From a checkpoint of a small image super-resolution model.
Model: 3.06M parameters, 48-pixel images, arch rcan, norm none, widths [96].
Training: soap at rate 0.0031, 19600 steps, batches of 32.
Data: 36250 training examples, 17.3 epochs.
Rows from block 12 of a small image super-resolution model, named by matrix and row number. Rows with one number belong to one channel. Each number is 500 + 40 x the weight over its row's rms, rounded and kept within 0 to 999. All counts start at 0. Numbers have three digits each.
After each channel's rows are labels from the 100 images, of 14976, where the channel reaches its highest value: "responds to" is what is common among them. Only what is clearly more common there than usual is listed. The data: patchworks of several textures.
# convs0: first 3x3 conv (model.blocks.12.convs.0.weight, 96x96x3x3, each kernel summed), inputs 48-95
# convs1: second 3x3 conv (model.blocks.12.convs.1.weight, 96x96x3x3, transposed, each kernel summed), outputs 48-95

convs0.68:458512473518485503471509517467481511528418498561480476536494487468397547530547532492477509550552507476505445523440492562450522476448601575537507
convs1.68:556465495473509444554504457521496502521494470451460431545539539530557441471468470488510486458517554459491543474541585494500486508509500554516507
responds to: looped; centre pattern: looped

convs0.91:455535512545482499564507508530505501474502471523440435646476452452495496466516420552494441498511479438527521518474442496546492498617491523565562
convs1.91:532529457514494489487535545522518521497490450446482539503510532511537455499511576516529532559501514556551486483491537537471486511494473491547575
responds to: honeycomb; crosshatched

convs0.85:445557494527590502521518515520512503477432490499467482450452424473444560487541464488492473487458536522522474461595523459474532473487393473511504
convs1.85:498452533463531439455464573551492492469517404456526571503464517504509436516486549556558520521566480510530464518471501556505551491582527498488484
responds to: green; crosshatched; looped

convs0.82:518475436505480561582546502463550480457498529504461481455507450401478446477576452523508435527482521528519547505504498439489471497526527502563498
convs1.82:498525550497532502452473475482459520527488471490553490460469506447490480509427539451491521486467518436424497481454431497489465501426471481463425
responds to: studded; centre pattern: studded

convs0.4:528508513507502507487518507502354503464555533503410472449471503471474533490536518465515494451432495506518473412458480514432525503481590483483476
convs1.4:504466460494540526520443458496542476512535509467593503507482423516542571549490402494516585518522555521429425554532512500552519535573485496488461
responds to: white; looped; crosshatched

convs0.61:555510502519549506514463509498579512430578525544489469484468449474445510502502492497480529553419463506513483462352494491453529505491564483503519
convs1.61:500570517497472514502521480550518518519466486388454496502430517502531525552467494494519512477462539509510480509628492475536481465489498519530406
responds to: yellow; blue; crosshatched; zigzag

convs0.7:502499448530486483472470450514560503460423487475604511488517486515464498449479472594538486522479542535604459508471539493497381527530506430544565
convs1.7:489442530565528520445482439449469537553570463503493482487635605543550464606515457468489512508534534467474502508485460481461473508483478501488518
responds to: white; crosshatched

convs0.54:469482506543599479483477535506436511499541494473413493583599497481453459537509522528542517524502462518462544494525537485482553500485494496484468
convs1.54:497514494471519526484537475470504539532503542499461467499432490528556541466562453476477500477516566515490473517492513479526471501497458487445510
responds to: red; white; crosshatched

convs0.44:531446440419549499499517601497492593512473461479489515512494475457512475478448450539544518464507529534451451535494472480504496444459455542504586
convs1.44:501539428529434488449514462475471526540432485503433475538512500625456550517539534459449516497466491501526503460494534473471465511547508501518441
responds to: speckled

convs0.40:472501478464528543515491486485495435513498454499552475499547475562521495495485485515452459517541483520489504502500489575506542522512478492505481
convs1.40:524455558496485531472495508502472509488485532472487530453405549434522532519493461506532538500466558542483423500514521463457449469471528502494486
responds to: crosshatched

convs0.63:496526470498493493466505511484504511512521512475575564503563530494513481490472574480527535496480482504468509502494491465484541505507507428558550
convs1.63:499486515511513564555523540498490528494467527496450470510467490429582453546441469528481534462526459425458588477477456500501541501516473464464480
responds to: triangles

convs0.56:486531531503573532483415482494474504488512474489507520472587505543518462522468440450537476530443498553488525506543537569470571517503514490485478
convs1.56:471516456508508466458472466515503481562532391448439491494399604421508494577482522499536489449554522498531466490477536468504490504457496462480512
responds to: zigzag; crosshatched

convs0.67:603529481488490508520513476500452456491413456437517468449446508468495576458532490506470513425509505500516456464601457488453472458500412482514530
convs1.67:524565513434558489561500548453542485534517459465538518530414517504543436555496534462513515559505508518502474518429495484555521434446519530509450
responds to: blue; crosshatched; looped; centre pattern: crosshatched

convs0.58:438521543424470516548462479513462479519434532502450505458451421463464479571435431561447527513477434475521525475530547516452456466549597539502440
convs1.58:508467429537503552547508536548511524517431435499459478555537457497543530404584437551475556463525492530503500501460480472546525522475485488471499
responds to: black; white

convs0.79:520514516501504524544557415506499539569488410546485503555476448492450524554497516565493417496508503472470555481498492490493492472581500492461501
convs1.79:493545490488519513425507520506481561460494551473537548437527503599559444428518488478491517471505448466554432499513539531463492494416468547480519
responds to: looped

convs0.31:511487495557520576471558502430477498486619467462454478533526518453451491499470506534503555485367527545476538523451472548456582484496563526487474
convs1.31:523529542435527487542460546600494572515557517539471526474420513489442459522519490477519461581574491528515493472490526491456509519477525539499492
responds to: white; crosshatched; zigzag

convs0.25:536506503517430519486474535492491465510520457516595505547477499514479510424489520447493408490411489464523496545521513490520521528560383482532467
convs1.25:494472472501497452463474555611508515460432448464429505565489514520518476520510541522527596514530462476473462480488525596460567543468569502532522
responds to: crosshatched; zigzag

convs0.64:552409509551507471493542495493483481534509433535488533580476527408499482459517510524470569488511515459448461475436493532552490504448504538535485
convs1.64:472518486512501464533464511481524544552502486529524423512588537386444476518452520509510485516540463445506553522532500538462555529544459518464481
responds to: crosshatched; woven

convs0.6:491448463485482555477506411532504527594484492477507528482415546485454540530502473467497443559512493517499451472436481502466525527489490440499594
convs1.6:521551487457485495529495488484526454581456462506458546485535509620495559487502491536515494498507515534552513607536499491466514485531564503501530
responds to: looped

convs0.12:438494531547449567479454443483522472481513391568501504443445545449462498495437534500482485492486445558474494469535517517489515451563511444520505
convs1.12:544492534536510495488444526454550445490534524468503517517449519426480490549475504523550524531535519473400531482547511490500563532462569457496450
responds to: white; crosshatched; grid